A small sound classifier, trained from scratch.
Model: 3.85M parameters, arch convformer, norm layernorm, activation relu, depths [5, 5, 5], widths [64, 128, 256].
Training: adamw at rate 0.00087, 12100 steps, batches of 256, held-out accuracy 85%.
Data: trained on simulated modem signals in the audio band, 78125 training examples, 39.6 epochs.
Rows from block 12, named by matrix and row number. Rows with one number belong to one neuron. Each number is 128 + 32 x the weight over its row's rms, rounded and kept within 0 to 255. All counts start at 0. Numbers have three digits each. After the name is the row's rms in percent of the matrix's.
# fc1: MLP up (model.blocks.12.mlp.fc1.weight, 512x256), inputs 64-127
# fc2: MLP down (model.blocks.12.mlp.fc2.weight, 256x512, transposed), outputs 64-127
fc1.182 100:125133149119107127059145117163139214145193078105111159094142157095049124159095123133094099140138120119121113124179134102100083159176177197138182138127135130176105103114184136146120094115138105
fc2.182 088:084128122095096149165115125149133123093093145084171164101142070134109177146093173095105066131133138175150105128156098121154138147150121149140139073099195105121111125185086181084096058134187159
fc1.183 100:129148152107121062079119174116126110112118125214095111122132115111161033106089117159195118116057165094139132137223139150102159135075086173123122133142136209116152104159170122128129131104144106
fc2.183 101:165160115201118104157064133118126141133114152116154172128140139104087119082093175138149162182131140182144175126135111117145160146131089078091099144125071112133141076148130146108150169169168132
fc1.184 107:104101158094102129106225106090134134146199120159179104103135145131082149113133114123103161115152159192148100101118137108124101125100080147109121126072097140184100074134076111124117111154079138
fc2.184 119:110130157154159085097126170155120098133135052143138118090088135088141117104120111142154163105086121083121101110174136152126190132135142101136122108155141151159139139115117151143087169166167119
fc1.185 114:115103098169110148147128158111153136145148147118133216111208102175155161140161167114125135144117134205136116181113082076130141121125138102102114172166107134148194140135081113108125128164079135
fc2.185 108:206127182100128036138084147113121094095088117136133087139040160112108100112099116166168114162120128110160113080134146123137151107130139173123129073064097154101142143107108140153115185112150150
fc1.186 101:173062128091134118062120103140151244165148118118120146058119149071115114126091186109134107151085088117087136123152041146110112113149151098139175165137051121085128164141213069124135114150152116
fc2.186 102:201136158151155130130127128153157132128179128165121126127105195101129130119119130127126119122130119138136139123142134145140127000126117096104117123125098121115128144126135106149134158157133113
fc1.187 106:128118115119010131112148116122130166127180138122197161110117120172115134109102092107154138096132092164087107123140126135052125135108173115127142119097127125170155103146124129166165121173049152
fc2.187 122:111140099055146134094161007101120175115160090125130105146097155155109121146134073115096115079159123121123077133024113129121085093079143137170177130100124151167111151124128123165148156134113132
fc1.188 102:130143145100120053082141157099116115120112139202118117123113106105157068123095106149190124119059143105135138115190139156113136143082094145140141121107129191104193130191148116116134129090134098
fc2.188 101:171111147201143093153073135120130140106178081098170179108134157121107132112103157129148160176148133177139152106127103131156148128125093069110150135119047111174136111152161152121121220141167155
fc1.189 110:199105111099137125061116156155152171152186111165123155076125164119112120166129163129136148197067071133096110138218017119109160108121109074130127130162099165086135129146194084096131127160117067
fc2.189 117:216139159143138123126111140180139131133158118136131170121132144127141105127135147141150135151134109139120145128179134113104118030146129089106127093141126108098120136144145136124141120177139130
fc1.190 108:121059099180110141139122148134156127166153161118105208114190104164171143141208193128125120164073129211145082158118104085133138129109129111078113147142135147107186158144099125062109128165046122
fc2.190 102:226139158112140051159090148113113120103115120153118105181057167066108105111095109174157102135132123132170144119130158146166160179125137127118136104080098141087150151128122135157148163121158178
fc1.191 099:148084151053145128152135111102074142111160149103159107130117121146129113123106129097144084131143166121109118096101136141132113136125132200176151126023146134113105154122117158160201141055140136
fc2.191 095:113087108150123155151135145117172111135194128147137183083095102112171114128147132166153145123141154110089138148125151129138100070197120109098152132132111107125149206108140074149101127107102133
fc1.192 100:182110125130100024096126159133112174115173108155152172046152164135124122146138164108135174170072122160068144141184064129089154139126140108123162157162111123142177130145167112125149131120135090
fc2.192 097:166135095140149113147160118190113127133182036120152104128144217074106157128126146140141116108175112130117125146156099138132143156125150097119147113112139114157111180138112103142136146150155094
fc1.193 083:182032084146123109108135142158117176196175134131135154085128120112107121150185219125173107151086080108068117136154046112094131134150194101123216167131129121092138178139207092086156098131151047
fc2.193 075:152105144146136161131133162177140105164191102105180156085123152115162122108135123165169133123157132105111101136132151120112105062160095072097138087129116111122140136119124133143123151165107149
fc1.194 027:165097122094126132119136120101121138116116158119159162070159150176081078130120138152170086161079129185099165151165081139083119180116124152176153159063101114131157111129112085127134121130071084
fc2.194 018:120073152137136137084137138095112126138113084092183120071141119167111143139144127112124158130201131133130128079069113117099079102170161110160162077147074122190118139112131163092149143162082195
fc1.195 108:108120088148113121147134160102160130146181137116165201102210095177159147143130153120127131148102160209145106172134094095130154116092126096104130178152123122163177156168076110122104113190078128
fc2.195 103:166131180136115021138106163099114083126091124138131085119102141110140116106074135189179122147138142122154141124154153122135137170128114197106137112058093149108134159102126114149105148117151141
fc1.196 097:109137157130112147102160121101111121102179060100156106143127083134036123173085220143126106129148154127105133159138120073127117146167136168094151136091155093119093136078163129113116106068146137
fc2.196 086:130037103094106155103171132137147105158140129111192129040138108152189112092184079116133169125134134050077094150105130127113056085164105116183135110149136101198137108091096085121093108108075125
fc1.197 094:132066140154124133127148173150174192141146177149102142123202118127139067123196086106122164147113133132122097103151148144124158160128118123131115133136085131083130169127089122150142113113128095
fc2.197 088:108091108101140108084158152128141157125162079082188151134105089164158129184139069173129109117134140068105109156132096076119116124076167113159146160135145162180076118177146150156174104147095075
fc1.198 089:167036133161140043102152073074134164187075137179128118088101150103126127139155129067125163149073112111103136080108112110114075131179120139109181167118059121145163076137141054063085128133129093
fc2.198 096:082087142113125168125155090158115098149093091102131107124160127128127118104157118155119148159113096049140126159079107099102085203090141143112140162135139142150090065107081129097087107112113161
fc1.199 092:114157164099121070083128190084149118123140141199116126111137114104148049115088130153184127138057164095134125130226152142093150123080096176149136121113132186113159127165171125148117141108147129
fc2.199 095:162159107194106105133069118135121132117126143115153177143137129131083131073091163144155153174131124157128184131121110108145126169126109082095091128115078112153141070162131146116151165140170125
fc1.200 022:114103163111137116103130078151108139128136186145123185096186100139112063141174125101124092169117111182150167133133112125088124222153098135147180114142065104157169164099111125078102123096116150
fc2.200 015:111134119165131162112109167061149074172068178121119146143180171072171114098107109121128122138173094183112083150097145120182103067138120097178079148106117156152129169115073113120140145116146195
fc1.201 097:121095160176133092143098149136086090092100121114131202124129165105105072110097107140149100161036108149144119091177140150144183127119132149117126119081065167116199134186130145134124183142135152
fc2.201 099:144162130191113115135143107104143169122162135110127144115140107178115115146113149102127170146195138149101196179063103108123077121117133095117155180148073065143120107117185121144141145095164131
fc1.202 095:123087149148117146098105170138136131125171126076126248128152096165180139139184112154118093157143138156123066142152139081130140122125180144092119097154148199132131105168109163134132101166052124
fc2.202 091:157129088070104106144151112133130188099163140134126142126186155089127157160102128068086130144128130151152137165139091175129146154083113113125126158111088126116152170180120071164151086101120164
fc1.203 109:206103106122144118060097147141143178152163122160125157066129150124140129160132165138125150190052065137096113139213025119101161107129123074130135126172088170073132136149206104080147120167124088
fc2.203 117:215141162137132118124110136175139138131161123148134168121121152139142095128123147133154127139142104134117151124175142124105113033144127094112116099128113113107116129135136127117138125173143122
fc1.204 123:136107148069139090109164114114141114156111145172108132117114142091099026125137141126114085196113155121029120106124153108066130123138155145159182127122150177095116128123153121081159120134097100
fc2.204 127:151119142095123144202104115129101142121138100149107123149096162083118138182065192070160097120146126173132158157080135200153170130145104114109165154119078105106121179107144084142141148097160137
fc1.205 099:134120117129120143122169132118158138161192121074226186025132116116148169128111094094156086118129151149141081130170130128076130127128180093183209167103149166183165096159108104124110055159110158
fc2.205 104:161143136106145086146122151150144118135124129171116040159171142089193135129119162152096097141174099140099147178139141170154134162082102148115112156141115106095065153108135102136120104129105098
fc1.206 106:189113118094152109129153116099054195135103118147157101112093155105113053130093142113140173142140122106110186100112106163103109134155084098194171168063029113129101137124207106161196128077148133
fc2.206 094:103095114136118167168132138134169139126187135155162172126132144099110129134120114152105132143136164167113104146119114116137143067124104103100120137127092124131162147123095082143123177137092118
fc1.207 107:191142134087148090119156112088048182128109133173149105127110141118099031110099125105133160143131119114115184093124137169128108149168101121191148133027071146116104130124169135161194138062161127
fc2.207 104:115108084118112166179127143112153135125190133134167156112103151093124112126121140155127118129149161145088125170105132139136146071138110098108150144134100111106143172121117069160130155126090108
fc1.208 097:140139163140120124033151166110110124118159154131140114155171098180088019127117145165132158132145154115112153107150150102125096185159056187066115129100131125095113135105162159148133093069137118
fc2.208 088:089057103126125095122160164105202102133127150136165126072163127057135143099151096127102119089086170105097103153146124121084115099141110122190107111128128135175141129141073087142056095161079124
fc1.209 100:151102050108118142129134091134110130174111101146149145103135166082113157166123111135117148135115033109060225166130053121102104143140115101130169182133125096139164141124139068120176100104068100
fc2.209 103:136160132129089146093135096164106133172093135125129110112143104165109151069110075169169157122124115087153121128135126095074075219113116137060093140085129168108148068112063157127151103114103135
fc1.210 098:109090124125128138124175151090144132143181102082222209070140098108164147128114091098159109131127163140140086119159125144042128149121177080199176163124134185180166088189125117122133091145087151
fc2.210 110:125159149130147147122148108133152130154126157164119072147165133095129125118093184141069127139190087122102182182135129154141123140110120169093127176171101053106080127112167092128107096091115114
fc1.211 105:130073124117111124059168150090158145203160147119146221090180104145144101112135097144148139141138144105125118148142126103089077142168170143136117134128108130160141124152161133146116048103064149
fc2.211 109:114201089156168134163097070096112171133119180130110107177130097106124139140117140063065144118213094140133181126116088157191152152119148134145118172149076025159130138137153126160139127074156114
fc1.212 110:175139064100115113129140172091160133131176157101148201138136119103104106136115165116173128127106139105059133151154085136081134178122146100176132119127139113141198104162161127108158113079106143
fc2.212 122:102000124159131161125131161126161060137141054113122168077100150112116160100143117156173141094089129128133107101140158092075119098169149102079134113098124158127184128108091131140091122151108159
fc1.213 103:111119095137100151159146143130149151127159152104158164121176119154126145133160125105088151126139122139118156146102082112142109143185120118113121147113118080160141161100092101148131056131127123
fc2.213 100:183128160123144050152095100090112109093099137129159119135047136151081108113073126156189110175105181132153119061106137126134146092041110109143133119080064153116151127200150164136166226119151128
fc1.214 094:101117088100113155175183100064158125094150148110175167144131089146102134110094134073088126138143152172117128124089117165129106132169118070126115127097113080137118101143103124123131074110124156
fc2.214 100:124134128132119105127093129168112081068130184081178138097130082181141149079105120163154128138140162133141103136150093093142139084097100130110083056101133155113151138181086185112126164145132148
fc1.215 105:087134065172109146166183105123128203143144128119165122089125122139116166109132137070106117103130139202110112161102086135114135141130129135163149160116110092162125145110110084147142112152074108
fc2.215 108:095130177150160063081121158124163112129047073173119114120150151009106101096092114165100147111088142108184125127196165157177154166111132100105100115095078170144143103146091135160084137163190135
fc1.216 094:136107149093041117125154156129081114154154114162191130054138093138172134111101121157197086117151151109144162174162133081107091158118122176110126160122151144150104116096089087099110088095109086
fc2.216 096:118105148162174124104133084136158136174105135165106118111179146082098112089148129140053212150077132112134114105132142140170160125071102122086078179138033146114157105116126095130107144149161114
fc1.217 102:137058126144135126157153135114110119132145138117146124121107108159149091106179115125137103120124158146090110129117143139119119134126108166152140129089111152111135151143139130136221142124064119
fc2.217 091:139137101129114112198097108124126131127171136173087157114150121159168180134115135117151127114147124166138190128132162144105109092182102094110137132122126130117159156136140062129118114113135133
fc1.218 128:205133090070132059114212147052141174152115176107148112071108119139111099092115153088136093119126139119022122123136099114073112119129109134179193127070121114162128108131164068119179114115123131
fc2.218 127:114086172187173155164116094089153123120126148124116151121100122107126131119155077126098140113135143152151109070109179131178127070198174146107153112095092101146156149103125142141089154143114173
fc1.219 105:110130112080106141174170079084126111099112171117148156128144090147140108117147152084089118188142179176110124132114116156131125137133108096122111127103089096117150133178108124142159069120092132
fc2.219 119:110134129123106069174074139165122100055071183102164143097133099157157153134109120113134125140115169147170125134155108124169187077117109123123114086104150131090149166171071153088118137121178144
fc1.220 106:152097141070104049143135115139118110132126138171143132090106154135119126170158119104132158124074117136000128097126113148101173122119138091146174118147173162078149165151189105079187122163134070
fc2.220 102:118098082146142167099140176153173129133222068081150140120092126094173145120136110128138090093164114125101068149120131165112108168145138088175126091105122100188113178107128161197135136150105133
fc1.221 109:190124125082155111126158128095053184142106109143182091120107154111117047123097158115151169141138111104117187095114106161108098137143084105198170174071033103121102135116192115157177132085159131
fc2.221 096:113097105124124164156141137125172144123193128161174158121124144083098128129121115140111128128142185151106109156127123129137152068129105105109137144126084121136164146131098068139119179142096124
fc1.222 096:172113151150134078117129187134121123121124121156105141124141155126107089100144139149144151161017129113123105102182134149103149132103100139110108117109126198094164097155089133109151164130136128
fc2.222 093:189183137167113105144127124124107170145147128175112136152143157115099109131114181125127177151147150145100207187120123122147143155110079110097135209146081084142111126117168063132161170124147070
fc1.223 114:153123139101145111111167115109137155183126161134124120141097109099100095130151132117121145137099145127019098083129129101052115136133161109186173138126150139136123102131146136098178109123130101
fc2.223 120:117106149101124141237138108073153109141083102154081123124103185074104159144064117069128114103125173195163138084080159157128124051161149126127153130065097117145138124108092085092080139129125175
fc1.224 103:158095060105140160152126108108085171148111115103215127121095102142126080144135182120174126165134119099098136126092124093107092125163133069192187150125084091118095137096144134154198120112127162
fc2.224 098:141131131130125184142138160119163113126160122160187146113116127077101118107104108144107154130150176106115158161127128137155133012149059083114115151116079095144137127107099067152101154115134137
fc1.225 116:136126169098142032121133073142033183101110076173131102140118148113101022144084114072111181165139116122116185111131094150126138139098152129157135153138066134139107117194190141156170152080148122
fc2.225 111:120170142125103155167109112106110132097131130160105110135116164096149147132094121092105104104157133200133136152119137182125176121120119152087115112131092134099183175108112102164139147129103160
fc1.226 108:104111153069092129097132153128091110146127111205143190061220159119078110110104129164127174131091102151126129142214145121120146135146085159086131132134122160098136092162105094115119108140058127
fc2.226 109:112153153130130161133127165122106140104106064173095132145092125118167084120120044132144139127110145070092133148154149167105131093146131120159098105180135137122112132094133140183130142126111088
fc1.227 108:113128138064092099148129157136146120118166144155158205115130101134129112113122114133157127130116158098124133155144115160087144135108150106148127136152154163092167117159123121114150078121169105
fc2.227 106:097065084148138089106141172178185106099132142061163161052103092132134182116144123141099114102098153135126034105166097093126149098125152088137107052086160143156136131171045178123115118164122171
fc1.228 103:150108144152134108102143142124121177153119164196109116135179139105106038136166168149132149164111108121089089110152129128110130187135078152106125154122085141074134161114154120149139121112150061
fc2.228 102:113071165107151132073153157137126137125128093097172127113095101171154114138133082201094115090126133064117101123164137075138127100113164148121123133125169178138055133140115146139129133158103061
fc1.229 108:139111144087053143101167167100130102153134130135173138071119093135184120098090092182205083109140148093123167175135159105098100128111117156123144138148140140148117095104105085116123108108102115
fc2.229 102:111097181147184076125137058121153157160124154152105130120185131075092108103145129113027193167109133136147138106150137135173172139066136130096097184135028112141143103144130106120105137149161116
fc1.230 102:121119081138102131141126159126146137150143120109141136093192127194138151192146193116127150161138119189132161146112045077138114116201118120105156169148121084155115173096112070125122066148099138
fc2.230 094:166146167139111005139074124094086119108084131135146124150088148126101109141093151158185122215131138149147151098138118110140178144060127134123141130087061133104155117194166160115161186124156132
fc1.231 109:174152171036144048071133106077119213106118157175117115136127149094137045160089125070133120176104127095116136119155110173085150148113148129189163156113098161134130147161179117160168122076124157
fc2.231 102:139103111155092147127102164138167096107154127155133195107127169088169141103101094161123137131140157147114130135117171176143139090185095060095132111093083112128158156126122119183136131171064153
fc1.232 103:091112110156100132157139153066146142156180086109194211109163080099142138165099086114190160169102192151149147139144120100101097160190174081193187198149125134161202132161112135112105097136106133
fc2.232 117:087174163171107167127143121085167124156090134150112107119135112139194172148088106164095131101177111149154147156101135110127109085131108170063114174140074079140121123073160095168093081125097137
fc1.233 097:158118071110052123106126182169165150116164109109175110120117147174105134178097098096170119112113123130099119145124089140092137149083094086172137129117164120159149155115093128162168132127114129
fc2.233 103:142152151088176145120142123117126122106145108150116076166100110124140133134137157154084096117188147095098093144107146118156109120135091144118141118097137131083051171085130108162120122117162096
fc1.234 092:149082144106122089059124109102104110112143101124143160089141146168138132203166090130140155216138085119081182162114055115084107145135167160098171168151114136126159143115168139150155145055043086
fc2.234 093:128170118109163146115125095168104098120111129117101077146139128114074145080069120177157113097134157098158112109129159117107106175154104125111118090038149170114107120165058143102078136113177136
fc1.235 033:147104080106050119119152168133104148178132136161208171106188106160127099137131138112138131157068112182084162146143090167109158183135114122111148171077048141123159146133157090155150103105133082
fc2.235 025:174126147163150114139096135076178147099092122134059117122139170077104116144131094104095112164131151130174171125089187153162137105188105176132149108095061094171150166104155105120093190109109158
fc1.236 103:148116076151069140142204167161137089187088143108170115054120116177142143111131236179173098103141105120086100153141123080112106120141106135091145115083143121112118162121097072083126088161088143
fc2.236 091:121162141181156062132117115123117134161157108139138121138155124056148134131114174142127140136161118149192126168165118107175167201068127124072125183142083101121085126130132106108089096165147094
fc1.237 095:162101129085124041138255121077145151148129132194105129105120128144132039123165088114119179142125159128092141107126146126106102124102138077165154134149121157131132107133144100087132128133112140
fc2.237 084:109147126178107161189130134093138107154128165116158135124122114184146141175155139102186114137141136207104078130101107105099150115129135120117154135128127091126166127072128123110162111176094167
fc1.238 094:118074104145130151134112134159123143171248131123109191101255166144142153214158158133126113185120167203155127199128096112133161138107144126153171218155143144137135132131121092096114114179049131
fc2.238 091:189109173118111000125094169098133117126100119135130138118097155075148107121112104161175138132104136110151156108139153144153121185142157135129145116071071134130171159122133150144104115144132172
fc1.239 104:158108116083155133142139101106077127119094092119174097119091131101096086111063147092164116153126107110128179105099125151112111129155120085187160143102071113146083117131154124142147137107138161
fc2.239 092:136124147126097143154148151134163156132192131171187154122124110088101099117119123134115150137152159142088123135145145119115140066138110110102115149120084097134137133121101084135135167137144111
fc1.240 102:171136141061135102072117126106114107108104166139123128140110115096155056106096101140174094131091097091116130118210154159115139139100096150166125107068126205109211118228156143133161159091123127
fc2.240 101:154138132189126098128066128077135130105161095125161158128136126136087142097112164147157146143130153150132184127125122109123131114142088088108151160091088123150141103140162137140110197127196125
fc1.241 114:134095133137132125158159107170095126218109177155150109117108141133131133151160111095160143107146108174128145083118117169138112162173120124158190136016114117141112145106120121117179130152158112
fc2.241 108:139133105095156108166111121110166116133115107145122087193110134076120137184118150131150083139151127142147106168105091093151165079108102118126135133129079126130123195135135057116105156133128117
fc1.242 109:157125186057066140088124157100070126119132149108201143118127112136151096149093142144159098148149104124043181165142125136112140131155119199112151134113093127125125133126180126154154131097093145
fc2.242 116:162093185120126168081115152161141109103141049107144145099094159122113130136094094209124086114120094087114097108138170115151150048147147125094147085083136161105102132124095158167113185168133163
fc1.243 105:107105124113075119184124165146118111103135188136122213111167090144156134127145152141145107166117169157129120156123132115119151126134151130090127136140158151083130133173066133093143082142077106
fc2.243 113:114124110144090037148133139143131123087089199095192141095136083158151129131116161084112136170156135189134132154164043106155179124089135114127108092120143085130106128182111151070148113127152154
fc1.244 117:106130116102123117138132086123139144175116172148130175111137106104096089112162119089123106170067141138136116091127134123064098142154171087192149140121128114118158096156165124116166075139143140
fc2.244 123:116042121090120127113139169194181126112140069119105133110125130069129194131132126103101092071105121094119103129154115163137151163167116150132111102089152149149122184128031121155063103114184126
fc1.245 134:120117123067136115140175116122137113150119156163120144127112108097085068115149138141120076161097166122047108105118152112043118137147158116176165115111156164098122118140131127071173103128100092
fc2.245 139:152092143097139138197106131137117137117170066139113115131073174072097134184084181076150097122149130161128150140100123180156170120148130120122171149123084102124106189109152089138113177108177128
fc1.246 100:178114114030137106091160141115127109128115160128154098106078139103129097094121097127143074104117115108090078082127146145111110127118097130199126098029150215147125122147100141138191137136117134
fc2.246 090:157149132137116089144087112104139138107219116143161168131104122116091146152108141142160137129138138151091169137116120111113144123155127108120170154097097101143142133126168101159123194135186126
fc1.247 104:126096137132133097099167088123136149196128138189130108114143101171128133186155113137111161143085152133113129097131141087074093143119136163111224189126132166115126175101153097116107103135129072
fc2.247 096:150133133100156151091131104157101107104109095073172107137145156170117138067141122145147139169173083106136112089118104137115094129119161126091082082100135139132097110170090175115126138094138184
fc1.248 097:152094078149116060168143075149169106175090212136119123083140102132159144140140112096127158132086075135083130087111145138104131138102141104180135156111153105132197166154155103112221104144139078
fc2.248 095:137085127152092156087181120163144116139130124109130130101152167114125173091094123143060136097149096141145149155135149176170077160129084149084073143101075108168116095148080126188102104120095169
fc1.249 097:108105068149095144129134154124148101176166147123150139091165108178170160177171158129132106147142154191142137178103074091131099122186104119094152192124109093175124149098108079127118038176067130
fc2.249 092:179145191132102014147085130102084135120083113157149111142096147139120103160090135151181121193127107160174151090139106112121162164090099144110127152074041150113163130150156158136158163119144138
fc1.250 101:152123098123128149146166112130066096160092108156138123146121143141123056092151159163138102119134117120066084115110137095100123159109111094104132108075125171081123142144099112106189112141134083
fc2.250 094:131109138120162077146081143114128098086180100091141107106059118114101172161060130152143100088131191105124155123117129118157173097137098130126151145098142132147118134116164116118091168126191074
fc1.251 110:158119158057143100116148100126072092132099139157112131138098156099090031113165087133134093137099106126103118075132154147123138140112150157135121106070132209122171103178079144068162157126124108
fc2.251 100:105139162191130096170076122098134119130163100122159146103121118117085132149090183161168139135135168149136173135118139100136155121134111119093173187118092103121136114129172118132114167147208108
fc1.252 102:118051156158082150125159165157100101149144109119195121061125114182125132110167170166183109123134096113127110119146142074122115130157134140092130123114162144117103133094087150113104119144140133
fc2.252 103:161112096120153124189120130161145140108080109109136116253139146095133170152169116101149094130110090165122100102121094110128148142127157095125078090094110142114144158141064141139165137138153105
fc1.253 024:116104134100106085139202097078127121109117160119139126088184100183095087088117144118133120125118140176074188159079139170055076178178078146146169157126062158168148173144135108143111117140104161
fc2.253 016:169119142146107123147113117131154109114160159190109120156129098154163108086075124157109108115151068167117149187157129126090075115090074080085147123142083125168132077168125077110187155115088149
fc1.254 090:134092117090118142147162199108110160117190114099168125110107086169159101172111142121216102119151146101090127151105140130083101133117167134175199127096148107128117173108131150160183122077106140
fc2.254 089:177146143136155074109144104106132160129155101161123140071074124111134080137128106116106183146149142090066163140109134160168114065202143069118166143170120086117120162087153080144112168090123111
fc1.255 101:217095114122153123147154117146089139191082155140106116149108173088075081115176145101135117132123096148051130074113127144117147138156166146181152143089113127112112106113121123074186131146145050
fc2.255 094:135104156167126136182118130113129086145167097115159111109094144122113142169076143178193107120141191172174128107130146083142154077163101130068164153100101126127159172083104094126071170137155120
fc1.256 023:200045130099078092062133124126065163142187140149160166096156099182153040176108173140129118182089143170104193137130162162093139168126135141102150147114060136130108183097109077134147093063073134
fc2.256 016:075160141162078113131145163143160114125174095139147141115175115186138162073078142185143153157130094093147162144081107127091059098194150124141092098124059129161162165106133116146076123148089166
fc1.257 094:177074104132127120163145111145077125150091130118154121136115145135094096138170127090151163109141080160079147067098135156134130149201180127186179118069132078146104122126143139093170139122151109
fc2.257 090:115124090148125145169129138121163069149136121106152096136115115101109142171113152155198072125158166165153113117134109082119156111157085113103152117096125137134173191091107096099087144139126173
fc1.258 102:154143146102114107064161148055129119125122137130129129130126109117083126146090139126105123133117142130036221155143085105126139143150124170096128135178140129139134090130145086057111136081126069
fc2.258 104:081105088110170161130171118139158169154098100120125111155117125144123169161171097106096112131113100103112044114097096089083096141133155114193124158092156120153068094088070093106124096170124097
fc1.259 105:133131137083105091122103156155158103126150170176155166065139087093143142131127132089169116158059121154085168147145119154123156126104102129147123136162157106121177131140157094112142085124134071
fc2.259 134:128115133089118124128184068138147149122130159071156130094110114130077154190095155066077163144171130138108166116093060143134100149131140118140195193104144066164125094149167124068141097103144164
fc1.260 111:148127123063059122090145128127114182131160108144144151118115157131109135103095105134171141098100086121101129130171139141041130135113140104139142135106133164141137093113111116158161126153115137
fc2.260 117:128158119078131135128117002120139201087135139127100162194133134126086104144149091064046165135149096135105126125080091146118141162088170094161095151112069111116114090159138130162186129130145139
fc1.261 099:153087137127131123150165140119080099152173164149142121125125145198131106129201134101123160145153206194116103070088123105134103131100085128106141131106124128160109078128097137094157136144115115
fc2.261 102:147144166164120096113147128137075090189089123170129086076136177106121123090093119161167150130093105139180156097153131108128152155082112150099114152125113163150152113099111118080124164181116113
fc1.262 102:158072148113166135167119100081146103125094110089145114106096130110159062128122151115165098176107138127132135064089149157139125109141166061184149148146051102104119131157190130135136147143138192
fc2.262 091:145160145132060121127167144145133135152136129182197136110147119090104090084097155139148164139135119128057159152166131120081120130136071098076116145114084122132139089114108075120142131138141108
fc1.263 099:175086119040146109153152101106117165116158160128119108139106132149144120100127110087134115121139170101088136089107148151135081135151138173184155124043139137130100140124147135159179134042129130
fc2.263 096:108123125127105139183131119099155128148180153163105181070096111109182111144148146147141136137149152135090168150118181148151105095220140115119176143148123102089146196121167067127117105118094120
fc1.264 094:124130123105109161130141157111155121162160123159128115136144103098093159159109189171124099103124113143109173165138152123120121161192093161117139144085152082107139155092137104121104046122142157
fc2.264 090:138148105110077192144156091155072155136159159143116098117183140193173126140160111064150158175169088144116137159098085133093059162145092145143129117146137122141141132075120106120164091092029147
fc1.265 099:161119152087127103146192113157083121225132182191130117105116148099129105136161111089142145108130123166098162094117140171123105169173126154166206152041135119132103120113120110096170117138147081
fc2.265 093:165138120132137113170087105130142132110115114144112122187107160103112142183101160145169095154140115172172132170134093091137185074101106113085118138130072140104167172172123075119136182140131137
fc1.266 098:111106155122056135164116153162123120106122174115097221116167103134151106142130136146128104165114165150122126169128111118131145139119180149105133135156154147080138150171074127100151082150074115
fc2.266 098:120137097139103081133142128162144142087111206084183136098135085151118162141106156103102134157153130184149119130169021096154163126098139110134132085087133089152100125177108160064148116133149170
fc1.267 109:101089046168098121151153185134165145128174164102137133095129094175153140167115191115170081122120191174131105191121093113106120123075163129155152147113150108133142194124106072140144142150089125
fc2.267 101:194103166155157089147132163109127076141102071116151119097076125031082110071097130205147136095114151111137145113127164140205147170169155099079146111106072111127138142075120129144060166138176154
fc1.268 093:130131177108051116129154159083142115167119145154176153061130074158148122146111112136173128145126162165133131151142124098091139115108140139137145172156138159158103091148154094116134026126067107
fc2.268 089:137142136163152085181084152120129135139081153144108127176202122104197096149162181082092120221107127184142175172144136141218195153100106126123062150190095091069092119141155118064141111128136106
fc1.269 102:170060067127098069127140103139152112152088197107118169119114125122155140104152106112150137114113067137050116083102135112119136140143113092119128126094139109116204139181129112073199120156131077
fc2.269 106:096135149162120128106103099089130145082160133101139149129136128119118111092079099120097103133105139142182148136147159205159143136088102147162109146086025134178156086148144164227141181128118190
fc1.270 101:164111127076145133148119122124097136113110091086173114101085127103114110104076150123199064131136131072142143132111129145115101140149147082165164156080080110134099119141148133154129152116158163
fc2.270 090:156120151131088118122151148135166161124183138161182155111114105084103105112115114119121144127165147117071138141148144120107128098153105094117123151113077094145132101118103086147132158117160111
fc1.271 098:134049149132105094089095169172153155092162106103120174131180146105132126125091100111146102159083144104118132162154134174126161137083172162118111134159083139136188125182129164183101158104121133
fc2.271 111:155151097158127103166146099075107142203126187122132129118128130125143123133130159130114152167162127149127189130079115092154104119121136108128192199129088080169106099120174087079142091128098119
fc1.272 102:194111122067144119125156098088065132139106098140179106111089134122103072122097132109147124147132123122121189085114142165117103134176102093202180152047047121136108123131180114150146137095144148
fc2.272 089:121105124132122152161133139134164160125184127175177173120149133083118109117132127138106131137150170154108113161126137127144148079129112115114116160130077111133155140134102082135131174135114110
fc1.273 092:166090056102121122117150095137105116181125093118134146081123160097108160151125122129113138140119041111054231153124053112112089144148104110160180189140114084141173138120145079115154114102053100
fc2.273 091:154145124136099147076127088164091143165117131123118131119159124156115135091120083163165153144117112097152147134135115109086078217110133156073117157108126162126150058119100165112148098109093151
fc1.274 099:169155163090128123040138142119055076122113096134124106137129094150124000093147161170129121132144146107094120095154156124121114185195071161099117105098148165066120122116160145130145117080138095
fc2.274 090:100076139140113094153122192125180091117122139134166102064126137078106173109143145127131121084081152136112114121144150114136131067148081153132127112120137132114126150115073099135034137165153099
fc1.275 103:132102145109137140076228101106145161209123096204128108130158153156086082099111081156119134137097121114115117096106161131078088137070144121131160212090043146103113116141146093158113121144119140
fc2.275 106:088125108123076181121159099120108124136099097113126145120129126193113183102111085080151132115149104172177108097086093136090095133106162107114113124068132103176152071102080144103121103133092219
fc1.276 104:185124121092148109129147119092045173135089121123168102115089139134117044125095155111147147149133127097116182117114123152109103119154086093189167164067057101118098136114183130160178132092164153
fc2.276 093:115114101131107152147143149141176151120196148161177160116129142101118111121132110146106132127130169155105119145120132130121143063128093095101133138119084118122163140117104070146127171147101113
fc1.277 107:158097146117122052143144106090146151102083159163105120116095146097103125163137101050092147136055085145011156076135082148137167124099166107139127127154140143117182117167146083065146141143135067
fc2.277 113:069113109137182153118148138108198155097171098143115123127094149072131146118102073106073092077102150135143077118140132185128142141101113079194105133089096139194106143137112140193122159159118156
fc1.278 105:131124135163082108089137144131182122151110194135100178110180124103077127104107108160109138135031073136104151107190141151135134125161169112134111108126117134111252111161102112064094114142126169
fc2.278 108:149127157226140136137167114108129154159132107182147085146127130083106104122093119081126177118121112137139191110119131180182104148127113152138164171128064035187137120088143074154103179085207129